Weights of a small audio captioner.
Training: soap at rate 0.003, batches of 64.
Rows from block 3 of the text decoder, named by matrix and row number. Rows with one number belong to one attention dimension. Each number is 500 + 40 x the weight over its row's rms, rounded and kept within 0 to 999. All counts start at 0. Numbers have three digits each. After the name is the row's rms in percent of the matrix's.
# v: attention query, key and value (stacked) (decoder.blocks.3.attn.qkv.weight, 768x256, the v third), inputs 0-127
# proj: attention output (decoder.blocks.3.attn.proj.weight, 256x256, transposed), outputs 0-127
v.143 110:573544484460517475510515542428433453526463464498449531449517505454523451516526532568476488536530579562515573513551443466564535516530523518426472500480482461468551495481464481540528491456520515484514446486497466430497548576491515442511481494526544539528544504569534444508429583484524514573440466557540475516535443507484502476448484519547538506466510469452485464513485527541482515504400
v.144 123:474538449420480444558486580512487565527506500565478532475515461485484487447509519468518506541456471473503578485567508535511464482463542459442483513511514514450526518434523489445583517469460440515516505490522496431514497502477556540512552485460480439461499525456508477544598449474504525493490525471570527495542510486548527526473420448456527502520533466503522617516455536452534471525451
v.145 103:433502500520502534483458449461484518444548581468515500518459531510511489458481502395479448453541549500486534496499464517533514482496443459507498525492469466477503486521487562509469498507466440510511483528551536452439619482513511550499474436524570519540495501539463492486480474463557420485553487458510484506544451564423541496529521527501472515525444469507509523545510413555502500510485
v.146 076:516475551579486476536511458472502518468542574473463505502532474529567492509498493589420407448463494534542512431482505508490529536483486530586491475449502540420459468520448459480514433543491520490457504496461483597500431504500448480548515560497498552570525460440473468520496559590454533528412505523526444503426497455492499573461459541442511505477474496474445477472473590513469508446513
v.147 095:502485527537511427477575515525597530534498520462524526435494424457519552441481535555468440545500478489522505487537474442450498518523482517526545543583455476457517447473502402463498520498535586547495494562550500506537539548477450528439453558550489451504485500501616499511580499624488486533482474565520470496447450519514408527482484552513490540484508471477519502433549543512499463490458
v.148 100:450472542477508495470562491516580546542517515474536503500500493516471568529500480551509524552510474472508463522525530515434528538526463437545487467527494510546481489524485481440429492465563507516467495570515502563522471548508471437526542453485370489529536420477479490468563475576436556504573490505508547487446503506521466457498500497500515454484463557459499472565494526504504514488546
v.149 081:489567502586405457600528484516491511491477502474489493558541418471450490499471493479469508513447499478513497532569487529516519469509426507565480575507430480497492487527464460494464536508536463523558540500542444388519550477511469447480361469484489476487568536472534516525514504537519478460536549495434474508570494503505488502526487568506430541519550431454491539503541504522522532454488
v.150 109:461539525512589552508405461489521497478604497488557469524438475539478539543477485477455567515485479468486467476472526556488493488482501525482521472484470529542476540551517445585483485499517507510556477512544603469452582546466446492472487466558495486484566496519544533421559511489509532493504505503472592424427511530560462528586564543513559517529513510471492508541469507486509507514492
v.151 118:422543468540470539471483556514460472428540494495512457499478498478527598472481521489468544561450510511508624482522532491523454569477497544386491519501490542483504553470482488538510502502469493457479485472464497445550604563484502466454478442492462376491525558437560473510561514553520480545546548485480522503470517450520522553487472551483551573567504528464482478518479560477537515516461
v.152 101:535468519527495552483561540443522521486469453477496520465578633522505520465509545492458513584477519486495623461573488441595450500509536510476468575532442505449525549484462527504438579463501456535500532463544479415480480562479478563525551501455498490506508546622523457570495407500518490540450580461469550485540475533443476458472540519535524501528492497450562523540543530511516443516450
v.153 115:447412490467541491506490441444521476535492508566514493456511484489526498550539433581558477463518479492430457585548404509455460561528437491593442502478428481550468489453498546430449549437461500522555514508428522575486432423541506473562496503488513538489534531516476499495430471455501487478532509514485435525525480481504527459463509414470469461489501465485456534481464464540510523466489
v.154 088:504537533481485473537444487484429469483516521553471510502440542405437512420534576474511527491496473523549556549499495586566445556442490522539517519441447474515511457521510525527479507552478480449516513426507516452419550603523551491475502442526590489469475595492511479503529509465510449532503555500597492452571511528496563611548548474513473515547529521577452524557452556431438534496485
v.155 101:549525507518507439491498472434547433455451544562512533399517502489497466522473554501492504453490532476502529466613480514553456493500551523548524471581495485478566510504495513527458469458513503464569507494497456517542457552505532504506533509478508544492448492584560494543502492467561500494450541577447486564530546466596501455461478526576530459457472509538521487441504515510431523528526
v.156 103:547472526527481480508607459498536589525555475509576554522552558546543518486457481460479498546536537457512537482573495496505459509465553411495495488596462520549539441489479465494455537423577488521486534508534480470624487528467499488553562457545396505473454445452536588508535449511523487480477497542519529457466500517533458451509440482535551444516527494496467553532562487519558455495564
v.157 108:536495499484538528530483452436475495430429493538453524521560544496480542558512565426510559452454428515487498487507438513525539519468484533509513553442504477407502518560493572569459480422493515488496507525545479480510467537512592481477499448490476519469481450578456437482440499548572538504514540455473527470495476478503519514490535385540552483485455578526492546500439555515447541534446
v.158 098:496470487422455490423423526433491502459499551568402579502416513499474507485477511527425495484523469529413577505565427539478566458504448519441511517506532468461519466518485554435482487474456481532565423509411492521478576536483516433482458472506396467486489471522502413559460580512515511571506561476569502462481440532566553482513454518542519546485474501453521541532495461500477502537411
v.159 091:467504537614631509568511499455493481518457462604499473424511492540540482562479510536421427485498514458490548423575430539477490496516576536537507482534415491447470479444514544490440502476471502459563561566512509523523580478482404503556565518527544528514542490491536498482476508511487491540447565440470519495517504486520461503520527520508525471487450477505517447496519587471491516429509
v.160 095:506587555543559566496586548443472513517476531457504536505460443520488512546515471518541545454501447473446495431520501470524499460522518472466359466538460510532544483526474481556523456474477540411520539488479525521451532509426455459509500516514508493504547422511542475516487570420609522488577492531463544414539487523598469585472459466530537508516490454482490476459561520541453577541482
v.161 095:561503447515464464452464535427498507489430501492543424478475468471465512465465507480466427590449466486452524520478562539511521518545542538484474411532500500575494498504486484446481495497482546484514523564483523501526607546498515482518469489423447473500453532533457531470547550547486533474520525476466508546472501528485459468520569520601583504580517486455488452514511548522520479496486
v.162 109:509448452561511454415532397482534542575526492539496555443480511485497552497527550480460475515538530488493449433503550538456477531530474492641444477512512450538470510571502444472502518454565549544493537558507537483528450433495526516456540426454521562554509513479474478432478511476462525462500526511451461513484562492499492487502519523524504487519423513517531599462408473482529506489550
v.163 126:536487553510510458454507551535487481518451537468516481468501533434466553448481519540472461538537511487497487514547582531456450457461493550486410445539479459510539550406483503469516472511528439443521468581516527482521616562475454442514528547543473488503501466585534513500590521503490487516501448521486497503518561510550496494513544567527544577477469435504482493521551528449522432517462
v.164 095:447585482533513536468442514483448493438535450520541471470448473524446479511585506432500519508478498472444493524474482437483459454529519516463480520449478512490463550543536423457484527537500500455495534594489517468489508492536543537507477527435501561461483548458492429451532501591482537537488518535522506483485447513415423514424569549499489520562519515496446534499517506571593497538432
v.165 090:534452416465525495591431516512452510493500522426534477484497491514512475541527503511493535502439509486505480496491531500504512518473541516402557551497557525485481490491504454463449482507522500488488547404547523484547475485494521452419511527480443465531537575420561607561496481547464514553525527396476488547499546567453433511540529506428507486497571514500482492499517508497491440424476
v.166 087:538403437524539465459504495407512516518522456476520505539463556488519438499501434509512510515504539558508473454496546472516485449488464527502507552483439483491535568559521475495490475493581511488484500442550556535413468570495493510464507517485533454466451524450467513516442489402425554546490467566525477463472396463511520509566478511542566453452494510479497487570538466551518436460507
v.167 115:492469479583432489497562557475498616560512495517513614443529583541498447528439462530546453505466498477563423521532511499522498504475515543535457491474442514544478548533440489503468475530593544434518545557511462444460501466541472501536531531498538494554505535548515521503457473431398470547483481521453492468575451505533484495491521429492567482445519482463557477476613514444494505454531
v.168 082:529521513519534465497490500424498518488491520459549537438517511585489491518431500489452479490575523482514498470555524529494531430420478545565514581470495486519560501496451540522483494421553538475467569513502528505478542456581459557548529553511495501540509474515509523494535512530421471574508506577560553361577469443537522453483552490548537499477460477465448473422484441527493502526545
v.169 106:548485507484524487518522501499488491509516535523487556564520477538534558585550500480524537476530483516473544512449471477431474466417464503504500527454510534466492543560550520521539492450484500505500528479456496516490447498517555469455489549455497475418502458427549367489476498491502528515506563497560537471455480486481509555500456455560464491555473515567456497445424496576539493562516
v.170 108:541486494545465496513437517518531477486541492558538449466583469500525538523471541471466458565560550494515517467478575500518497467519485537474528464508485500500491496489519549464483551411510519511443472498588520444590576482503427555523441446539520542499505538510429484512529499580490507490476480544528497501534525432417489447464525602565477524579476514508512578585431484484459455505457
v.171 122:551434504469506483457542365472586492544480495467477558524472484519477522525552470460428553478553489627515466502476439448477554476545475506541492503488552492493498515558440521520452535447553456523440503507516484545495479471590524553521532445541517487463499436459478523500420529515496485492472519500510560473463532460424513490511514422487493417582444547499506498421475467522547541485533
v.172 091:429508478443472487483484443549474412481458510514494442579494447436481521493530466522478509515555460497493461559492522500505538527543594461446508555535553473557436506583495464459498504495506482552497424451557554546563438465460597499456599428423446445510469571507529543480462485495566456515532480476407510548446513521484476419472584458434498538509503524415522464511463503498505572480435
v.173 098:492417541419409493442518449574466505502480490511542574464547519572517467524470459557478522520507441544564448534500429527558577533574478493469537499500552482476520537520469478571470529462525524542493514478445473439538445474593465517501548453514527507539500417473457511466448495476466506478482550510585465526531455451421440444505519454460543547460501561476565473477470467478442511439483
v.174 104:562497575442496506486627506551489515477505553490590568503494460540520543527533483578533563535512487534460496469400467470449566462496486442509480523467479492503557525526509480567469458484473503512519535527428443557502439433489532499504508511499487530513480463477474472534503477441511487488586544495544478445463419515462492568477535510509474485558509493507499470502535491499545539513487
v.175 098:477450489597556497455466536449488591537543527493520509469477535476535510521519496468520537490481495505477536449571458507510478456466429482538557582538493499465460418522494522548454461519530436512511498414495473468522468494549519544518479540493537491470468497462490569499455456533509427535481535513473492495496467485480438498526470504446511487454528499446488499441544465548500496506570
v.176 105:427566473497495525555436525473516493529548544548461469458483546442434534556543523525484442474470490471446508449551532576513423536551490573531446416541454499486546428506487516479489560604529500390491439534519472478414574511494516494507442544492525427462458508543505496532548495543496514489445540429480500506522519531529533551499438483502498538525487454508511518544475538475540507522497
v.177 095:566504496512508500516490583521509532483479472472573538497489511520570546532465485485543513510448475480504509476492460481548478430463468495481501530466547496505482449463486562610480429487481442498482552464492483516573455527493537460541447555502457478465466458506536548524499481429502496505474463547528581489527504414487538486493423460506500397471501507495466499443575496511501536504566
v.178 099:523570505507506534496498526498495513545560568480480419452480474392489516475547505459443461475459540501450537437527525515405545528516537479545461394565462472519460458458482503472493523548438505474443499477448507525527562557476522515554401498497496448453501553551455544491532535577585488442490535464484530556475493495447535533554441594493539520568450509581446581560487512457466505537472
v.179 089:505466553493462523437493483516457520522504575513468449528478528539483527552556448476465587550473485534433467476479497520515566567498497540527486458417495494552490485541529476462485501544567578397427494506436499479593557454507590536547476461438497488514498522559469507546530492560452495391488512451528475512518428437448494461473554515502566481569573476425480507486465547490493491468500
v.180 093:501430449494414482517514526532462568517491477471508492496528518420483473426595454520531527526460467451538494519465519512482517438440575534483404497566500460572494556490456451486520502461501528499517483556484568479505487458462524571461439517529483477473476491581436547500482494519496529494569469523437509548534541459455490505501564536482546525545503568494490542554442530505513471457536
v.181 096:537402514504534541430500405571481497488474435545488478506525490482528600487521511481498479503622511505545521548545458554522481466536508529543508503500457470540483489512519566499531525469527470629543470525487439531581448532566528518524577464510514591476465464545440552515480473482426476495492484556537440510472521498480512428457535410518433484464452519526445544459431447517514514420475
v.182 103:534479504484502444476492437437536544496445510511521479443449544464545510453527452534512524457501470495524537495566438460524512476520527524590514479501491536530478488499522515499399494493481528546501534466457549551456583545491476583544473445490483500549495416533509504530511495539512482508549479495514538506523479535524540476489435445488481531531482534486468540471467499540478578466491
v.183 081:480558465496501531522560533488504449548428557509513436469530420490511457431518461537489464489434536472486487555529493467449606577523551494493507523469482486471540501522526538467533466540476546509489577462496587532472475547508490512464510608541504458492511482549491496493581497572503477517499488465535492528508503542432522471514506569569481439554540492548462442493453511441431531494447
v.184 102:521556539468541507514512449521533519527524512507463516519459460536525562576520522436432553496550468529477551484476433539546586494536444507546535519576483540503496513524478545512524484463448511535426545531430460526525422420512546526542503520486487495443478503445460482482502492524477515477486513529540533463504445454521535526507515443488525381535418618530443590466568451533448544522548
v.185 101:507465515479453451445559466444552529509407496475426512485499468526476487424513539508441534516471493477461485497536503458508538504528521556476488398511523481604455513564448471523501482444448512576539474478546509466505466473513441583502480438443555493489496472558501440454443562477516527472493526469437514454491578490454467462535533451502512467544523556496532563485473499493442535538483
v.186 096:525472439437471486563564500541520476454439565469414542551491551559465493445461494521532572549490374511482504537475509451445463527481478469523520504416486529522496484512494576490465479467474515463471481521488457516419456539475559479537525521553433505533420524487486401438494495429542469475497466534442531520463466549548531525409476451474494528478524487513514478419512483567518528520435
v.187 089:537582480559514468512445523475463527539503499553564452480481535426493424500493414493572418475425477433527522457527414556538507560546602496515451503531501519424494486482493544474460478553509509522452522435510506499432551482546503465502489547493488553458483546481499515514583509508504473526545486494528480485535487543493462439499460526430491488419505498561522476484475520490517492445498
v.188 092:552492529475532530476529452512503476530545487487522514424498520475531456472497529496468546516621550514543535460558454471475474418492469421466558487566477560534501545461528553534525491483384480488493456455486486518536476506485448464510492585584462529507515499528564481426423492536487503477554511449552502482490529489463492449491530412499422577475437495516473565550562423521475487509462
v.189 101:504589490497493488539515573511475488457501500471529563508484528524469457507454469452566520505471475469451463484539465441449495496502483476506559513375469525484510483502597516537580486543483595447539530528455481518439524516504490450499556542528539502563518473510589470498525453469526498479508489493529520451505496551492495600418461484553558446466495507570548427503508555434511536569463
v.190 095:502503449563479508534461587470479511564517510497473531534516538511477508552465480430438478490442468454487463541489507531516426510539553566499528460427560456444512486514500510473568465525532528485494515545471503473546490490512456438499558469537492443450499502526536512520468503571448497487499539528580488482491519507456524649483407542534542445500487554499479542478497508442531469480559
v.191 109:530529475488521592502491536507487453500470402541500480565416508506497446493557458496568600423446464488495514510453434477476560543525567479486499488508461545512499453524513522505554482549485500583427533417465472565477420481524544554507521430449548521462528515487442439512470507526526472473552562498503478500457492502489480507510528468481458508436540525440499480513406528522443532487518
v.192 100:443487436499553547474405465511456505522540539559541488545464561549486527462507571527446474506554594486524617530545459516458466537477496561472522557483546498482540485511548536508481579534517500480488442526517484490505561538515544537384555486463452462491457438528507506505462496542453498546531518513477505600480482520504487491437531480550431513465490526536529533474454526503481453527503
v.193 101:479507480515507512478493478473417472579510536533544550498504524548490489485482490514452467506556508491589413475487467480490438563525513491583478537500544501502510487559480539566487538515579491474496437522501566524497467519501461515490507447489456445523497447485534575425487511497450445469516555550541518504548548455544407454506464452473482434452501535469545556506537511499487480504566
v.194 095:468489457470539577528475532544519454423506472545436506543518490553447513550482533548481441453514429503482487538527549513425515541492555539529510463516525548482520529458574479451494594492482474532461491595468484552523532551564541534517533509452520402571486499492424533550508547532486448567501521485527514438481451508533569521512498478569556463495453527552488464529536492519471480473507
v.195 099:525482516483499436483497514513501607515496505567494509525465449546606545456523480415507535475507539470535504532477524472445506482521498513515509481457526509552503472510518455532601515473544501547460538437495531505548474480515513443436454448466422447409525484487540486540535489476487511571425493487610519411455493479477478519508451502522487490447440547522453578508484516425501539500551
proj.143 109:541500513444524506475508407497465488486505501498526498549513557518451533467513535555510530549531445578466471503457499515434468520495434505504522472519508516539506511430556542482536541497538461515496496537490537540526533574503506542584580509472502497497437469531423483441551448474541464487464538429432440441498485519511543538527520533541501497507432556535561458491484471558541433457529
proj.144 104:499510511479501530519584470486481463473431484434504456474532514543537510533439509501534438499455611567481538517513515468506516539549503485484501499520446511528495473456495450559468523521465492505449526446578520429493466488476512499514503427482511496496455518430498556482486507565440447476573524424495476495516507466546635564488483511486541451420511570518531396504600489529494410488524
proj.145 097:493417519564548485536570531481577496503522438591461519469486562467500503502490520547467478503501559505523474485493567522587468524549552488568457432467524455495445473422543485547568538473486521512532419532480546539488494512492540489520462569521526398480474503506513504551453553542417542491512482548494612494524495439463438553508492569469465504493546511495507489499569532508472522450550
proj.146 086:455492510479545559482497503422545527505553456432507552478467556446502513431543487502518522433545467467478528569541514492495495476446519492560539554572516441498535491445469516551499449506535537499510511503475447424485504514437521502452465421511500504510546527522487522536532447434474459476579468436494530484579426486518527498499480382462427428564527527449454550501464454471498543493529
proj.147 093:534546552404453587505478461475511502498451515463527456416505500487544458488535526456476480475500496542456493465472525458516508471478541522497512534458474608531506477533475530455445501494549474445547512457426487512438474573487516473481527434530525489406528551475485458436561455462540511520494566490476490555512476492436500507502537529496503535505536453472452457498495490532484391531391
proj.148 087:539526517482533503495529487534489544514428515500496460520488481532526559473583472434502520449483458507467478481562541534429520463447531549533484604488519468448499486562513514493476466499482576452501530489489483488518469543486548554500465491564561498438521477513504458501474469508565506484496491476503477451482516562456493512444581484432536495501555482483496577538489480544490556557469
proj.149 083:529495520534544533479502587477511512486519497498534554442502510512546499531467509528463445452515392568491421482470598476485454474567536570461543552535497494497517496529488463495496492478489546454554482484443484488496586522487597476491500499449484491560541520482506498463582491476530535495594431528461491520532443586445461492471491495470481536477487463487572506509449567514462493510530
proj.150 104:427437474538577504516490492512534470523411584504534458508408518447477494456552511523529475505482443579531556419595431516485490528452502524470519490518582518461499510509550524503544433500464533440514431514480534482500466532504480549570492466461458513536549522501494447525496505444513552530529440567521553525495514485553516436477500490475519439521530519584573517441475399512566581496510
proj.151 106:433530472501509462495499535491527559521470544500509490474560469494509440551470460450462500532474506447469500515448467526509521496500599497493554481518531459508464528483547440531525452568444536460500456477489536458418484505482439503495528530487464507492491545465590557462564587519480465512519552541536427568519500558468508505484407520436540509466552510479513478429472525506512502557536
proj.152 092:429535494514507435510481494542512455493491462526528462540474481496485435524504471521490560465524510480470455468433567523517479480513534474551573521486527474547380569574575457421502572515460547474521536529471575490466456508469441485561433506498541480450528468484515496523494471503539518476437508466525450494447515485534560577528537520473535484442463433487500494476481510501461539369519
proj.153 114:523479538468438539518426472525492527487515479465594478504583483510519554492432590509525493515490514499489476475497524492415513469484523479402501526524469512528537468510521503591518535490556450513417474491541522506574508473548571496506470520562534496438530485545405543512519469506477510483488459432497510475445434550461476553490601485560499509519434501499497500513552461462548474519476
proj.154 088:499466545507525525508555436415465520500512498517522452492540513546476447466501502543407500452510545533560529548475516528632460456482536415507500459518563432473504511419532519492598473534487522506471444599450535501543484446519424474569529511462438536579566489525519519559467527499476513527611439560472507520479450476503458438547460488473545463513449551513456461416571469480482495468505
proj.155 099:434435511510492526496497448546504468499458489519561610563458530507512496439482555457508508565580467530539471495476516480510538472446477468511472530496535510496519442483484486516523483467501484529500537546512469562593456536500534495505494454436504557516516468407459459500479429498495476565612502361522448447529478461532444526548505454549498426483454541542517466486515492497481453432448
proj.156 094:510430454442497496538483493467499514521436532512536522529456496493553503520495420469460480487512477601579484486505548471418508456523485496580495573504499505492510508547523481494483518468508503514488505442499521567470477536484552488457461405500529490408518445467538480477518429482492445466430549496563494433522490493577534459447556529544458415463545462512490481523587399491514547464448
proj.157 102:458497536525588504432567453507504513560458538514444512521444481556466474466506441539526501544505521449531514534514415520538531439502439493541492506517507448492486467467474474449563483528575522535499473511476524542502480513489504481544480541503523525482461443446462448491526500440466497479519451429603513435504525494526547422562488473482509446466503450453519446417492437507490571422540
proj.158 101:507457506522530473492583455533501481495464441450524437548536525519447538498469503550535431497524493532497469518469473453469516542498478485523536511538506473524449480450461552569600504534474453487438509533580463485525466533435493561602563485473524478464480486488472543486437523469466458558498479505471454481462498477493510513520509452517478469487525512526482492489551406542527476465568
proj.159 090:435386487484471482457529525516528460444537504507560517512450500455501539475525486532549527515542516536487480387476535456503492513514529473490526471474531518508466456418527526519539517527507518472538526461500518527531492487487593498570497488525448523498507474561482446491528545584481553457570479460489516573518541485462515508470534430478420458547488496491491472565500445497513512535517
proj.160 097:493509519481468562518397508491578475563532449511458531507510529526500450582465614501551435464542499549441552607515503553509490533486472487511518520529490534469540509532529486478583530487489449520500472578480509512518494535522442490547488452450481473510425458503507495498546455529534523550526479450471511532460514460529613494564459483549479487483454477452507503481516532441520453450503
proj.161 099:501491499496548595529491513523467511476602504541492509529572545527462492568467521545525521502510568492495518589497487404452525452527473470520466481542553579522506525536510535504458471489513447571558447509450412464539523526504492526478554410525502426539519386421472441500550469477489449425513484413500435497542489541437506492461533490499511445509544538502489523480524472544489490506464
proj.162 095:552505486508493525466532536559399496510463515494548490498476481499603490536501479486406455485497529452516483523540563474476452503489431480447528557520461565528533441448526569456532512461514509516529491460471457530546533500515518531494484540461466480588449508481487468529483498466478445475481520462536473564509485521471517466500533574522489510439530483548565528451492384497441430473507
proj.163 111:447495490499487484518477441492472552579519517524531543538459492575490546546519463500478492415487495437497506511441511503468541500481467447655451549512498483520480522587453472526485564441497496542521550465477450455506434518555506470497564466451546434488443436450531523538401480501510535512476530499505509411541461462501572478465499476436485398459488520538443490471538497495479559489494
proj.164 100:514475481597504448510514536483545477506507542523475483515408493489530450446534483557537534498459554486496504530487447444553481513480517490510548454588479513516494472490493478567489506495577513469531477469498511495533486550514462512538549494461497461537563525471480582488502484533471421416467396452563487457575550457527527482507528410450529476573486543507554487564501409494468551447594
proj.165 098:488478535475534491490491491553565523513465461576438486488460479418566568490576512458543478560519513529493498553529538476515494441503515568505452447473472460446520492372450488438503509526472523460565467505486477485517582527463515508557469536519521539463505511503431455531492448440477525521501409517451540511497493533469520474573510533561471491522544514504531446538580513512488531548522
proj.166 093:560518534433483504511530434526448505471525511480478445504491493554445487508456541459494467459469520429490558504439538461477509534445554533494508491527467503471489505553476529534536558514505420542533518540471502495505567515538517491594524458467525534545477506548497497477490541497480442500485461453577505529413594472481460460516531547508502465523505527456486526408503557447461480422503
proj.167 108:551536439517552556473472499551468471503548425470548492594525519495442546506566520505503482516555504500486525473422525482497446530480434507434491486492483485473503496493519501476496586407490496507459502549506516556528534514557528526534461493537542538518555528593492490587568489554530492431495489429504441514448514513479498492463527526561523535476552552523439484497454451535498481487462
proj.168 093:512509538563492594506525523469529533460481504530510458561409512477439549491562467456490547514475448497507584431500519479538425457445465486499449574511494557557469532448581483458557491471496572521539519454465476476538494494516480446512485537487505546513426548551486543481557454508589531463439443486487451475533555516553490523523546447551460497505467513482507563542454450451561486532484
proj.169 106:561455495510563490470512492498522521502489540499463373526493497446449513433484491477498540560502438497488528555515559508591494544458519504497495529502549482457504498442496537511537572526519489425509476515502509515470498508500480575565520507496486509537450557520514491498433503547485457501559488513473461565546560506508501486613488471407527574519485503467481463486532495479507485426553
proj.170 098:482541498422561583503621496484447466532454499497474526487493561474545487514527457494457589456531484432463458520522517523485537446537449449478505519594535517513520547525461530439484464565511478537578498500467482461478422511489536441451476515452420508465471531423551537488523562536567457529445528491515446457537431498533448498460516498478460470491542492462516435469545466526474531534488
proj.171 117:552530507508468446540543534452578517523455501497519517457456490497524470494520426540438517482449544443499516524536598508485478541465518468512518504518395449511585461435515438516489540543471537484461453526496565516479441442557466418520478540516530511531438585623530540490537535540520454498456549545542520514465556480528471569526508529484495553453465485449504528520429538501484515509547
proj.172 096:479502489477521478423510523538581517501478506497506549502584501549552542499401566485498462501481505568482501494468510496455468493533464585470509385478507505426540480496465522523519461450491503442547591488516506478502462476531509489558516475583533483511507423513506476544499459522540454547525514482477434494521480555444486516499498513606519481491523581594469473510552452520428469526524
proj.173 094:485552484517508514524525506524561486517469526519461445536480450491534484448497513466506542516497548568510542528556513446497513484476482535479504560481488509460586512527484524506422529405513507500427474504562522517441445482499454505519449527538483550551516576545526468525529438508520545521552471529490453580433569535502478538476574611511517495486518492483543527548515457542498491547525
proj.174 106:508536510502529479606490563517528466499522499516493522429448466440569511439507489423557512456507529562442475500570489520498423540434511525451530460458426442483545518458461488508410583554503504478474514478458478570462445503478481496457467537560525605529503527575473516486417501548466526453547445490498517522558469485554512557533481491426469497456572485458554519552478521449481443552495
proj.175 092:507451485561489490470511587483572498465440484507429520502465455487566447520529465490481513482474545518493457461531523504561442507444572474477491476517522500455490529575513528546514459506471606510482489426417475469528508484517478421559493516493532459566477584600545539511514562516486533408464424497542533486449464562503456519563532462486487535572449415426524484541509453457522549511499
proj.176 093:584512539502521486425481481478506533541504459400456425585470516499472439493486515565528490516505472480475564510464523406540525467542476486567520509556568525521481524574512463476597452502498465475480515551494502471580508516516488467441543526430473438531543537456455553495520522526459451501567440525475524473465524569488552463521493444515466485498462522523482474513525521493549448404520
proj.177 096:468485512527551546504556459516564484482528501509498456506465608512503497551532545465554525520576556510526497492478479495515478528523542609520561487461475519488458537451554484423495503493483511506464428469487503522507557447509497548556471452503520511544476541529512490514545556515490480472489541503430528548494587527501531493465481520493537572554489523451531466446453518480498553531511
proj.178 103:520444470478538470518511451540468539484478418549523570506595471494504493512469474524547427537539468470553484512459541497472458537564463526499546526455520544473498483450486514401490492576416514518515487573506413514514503543474475540438522467505475471562481525476414519470477568519466587514555494555458451486504483548498474566469455451495414474494539410510521523503490574582514506508500
proj.179 090:518461475490584512521591574481542489537463508521566612460444545452535521493477476496502539519513554480584523518504494439527524456564478445534550505489494439451514462385449525475461444519561506564487468519442475513467431500545516465443524470500511518567469432445511520455516532617528532502516411482537462459544483516555536488466509463453445465521495487493531468540511502519538567516547
proj.180 094:472472504511471536492450466505574435505442570481516478466408508584527469438491463496540502432357545513438515490523498504469467522504545468471490477467486476535511502539495488546514435518483511518483523501526515452550468483475482529548424485549614540499493461463539521485507505505545535521438388479545484495530501421524550509495474523576503471500526466519483519472516525484492499511508
proj.181 084:480479444504459439444530538501450458592475520493499461525498447501553465514505444491469518487401548489478457465498499538488551501510496465505441447533499510523516465550522426537435498543496508498433489491512565450467465470510484448453436551575516482546448577555624408510501480462516463428504538541565487445481483523512406505480521579456523511521443525496559538548528533477496502598473
proj.182 100:579507510454537551479439454518478450463495489410515494545566493534449509527459474431471466582495527541461520507493523447569511466404519463423509561490442573469531462490502496566462468522554461525439520503493501520555458562503553426498517450463503423462462550534510500500563537502501473540460521435509471510548488489517499483493549491508540519518503453500526522498493504412524422584506
proj.183 081:413498452491465429540527533543493508517519412551516532529535464518458470514439451530564540443542468494479463566481434500507411468473539448529499565556481561425463502442568492508514497544473481544576521512483484432474490491436478544510471504491427507614492413458441490589520463436470507509520492530521481548492470458431415496519473493531484481535501522533522495493466515502535456507456
proj.184 101:604480488467540522438535561470510515475553506496512479470481550518479521537475523516527479482515503461605476423555494464460422522480465516481495453455518540431520488399488495404427568556442473464482462521552477496504478462529477471557502506508537510489462578562514495476530551505470501459460505518508530487484520508471493529483518451485417604497494448467537503529402509535535395504550
proj.185 097:565536465525479565488501476493496526520457524504594493601503493497549496501504443504503488484431507515405518495527533534497447446475476484497557488408422546567534487446463424576446521554495468537435573517535499496466488495458439519501412521591418462466467490511509518476496511534484493533446512494546478550539518499522505533530520539556507541475487452475558468503433432537538488519481
proj.186 093:530464572408531453547533531400454538422510457516554488490524497520499500550476512443538507469506515526529502520499460501489407497514531451487488461487456466573491454502460474581577603453552453506585491495535536460547547456554480522420494468490568530522618475442477527517478448510473556517456565485521503451483478501538529545571504514463428506528461494506531487514482522515538424439481
proj.187 092:472457438460521466398463479510492501505601513509463510557550487508518486511447548523496512544545514497539513457507460442511495509477444508570459579493581562501472543563506466483524487527446522546514528504526395454559533586539481411531537463484482425447510455453445452511507492506504571496486489515546568428531579519494481485453455440506493509450510543475408512500546463532472491482508
proj.188 097:564457467430510473529526475537435487473456480510581566478453549508511580549515501457519490515503445513527467501493529565539487550517509472525496449468382491477534495515488548572466580565569480517523475540525463494452474444543540577483485496451500457486496540479497495513520439482560484538374601533464509515485478443506530547448517526553508480568561467444483522457422506518530451483473
proj.189 094:482514504511495510545461433438486520514509483509519528462501523466469519463555603504580456531530448534562525521509535468512472530488463535523476502502526462552457574424473483441538601479505391504492471514507499490475532476557482557508557473512445582517583555492490490510539434464478518497556620512422476581486502394562466517557552490444440476559471468500474495482500461513578485411527
proj.190 094:513522561489471464511479454478536524435508515470485546507506506533446481547481539583490508470551468410540578478499460433472543504542425552600512481556464457533479546490497492478532461472510503485481451486528511469475519538494491548504489429515404502536556550518521472542533485496468433478583478471480503530537506518507529436533528443487500425441499475522470443511496460557458507493525
proj.191 106:468485510527469457483368497493532612454448462468498504473516429533561444441501551506508463503452507562452484534575517544479470533448543477417509576506521485451532476491481442497482443505511470439524472568517501514512540488499443509523497542502537497439394497542475600521486528498503535541494506490456500492450530535487526535518491518537505559560481472547464509548496565470480479567513
proj.192 115:409474540570448468574410500491541570564441526508462534475510536479558514515524510525464565462521516470481489553531482528558492447460514491569516486606444389520499497543469466559551465534520508550477513437488515472475436488489444480469488507483488512544478512530544535546477465508543515549584504535449559471500418440523489536517482466528470474492449545501462481523519541499531521539507
proj.193 089:519528531439509513504523472524434527484529521463513404596497508499409555465486450571524467501483545462511501495525517516475510516578480489477448536457484536493546502449484495526566453473464513585501479541465521453526506444522509451471541472474473497529472515538441513550548435497525506509496447462490543552474491524397490583549462548547469580520487552460498497458527436442535394521466
proj.194 138:418474448530453494557486525503542480512477472490535590505486522462522444477556525504490551437461508452489481457583451510524513455467484504585470550517489424531486491541459462520516493505511535499502535477503502427452356531451466408512424484491522612538541467513543486494492480425578483460508535505478498454502436458576472473482509486433540430522495497498476532524475494516473559489476
proj.195 095:515467514453499472551556468473503497489466519523474460512498478470504470531491548500480438439474504530542473474534478500427487524549488524515531497507411468434502578455531578466441529462455527452539445550456520465464607499491467521490557512583518536514460577437486487517463553515542524505484510533476532500554476551481589514550463495584529559522460462477500546473509485481543557490534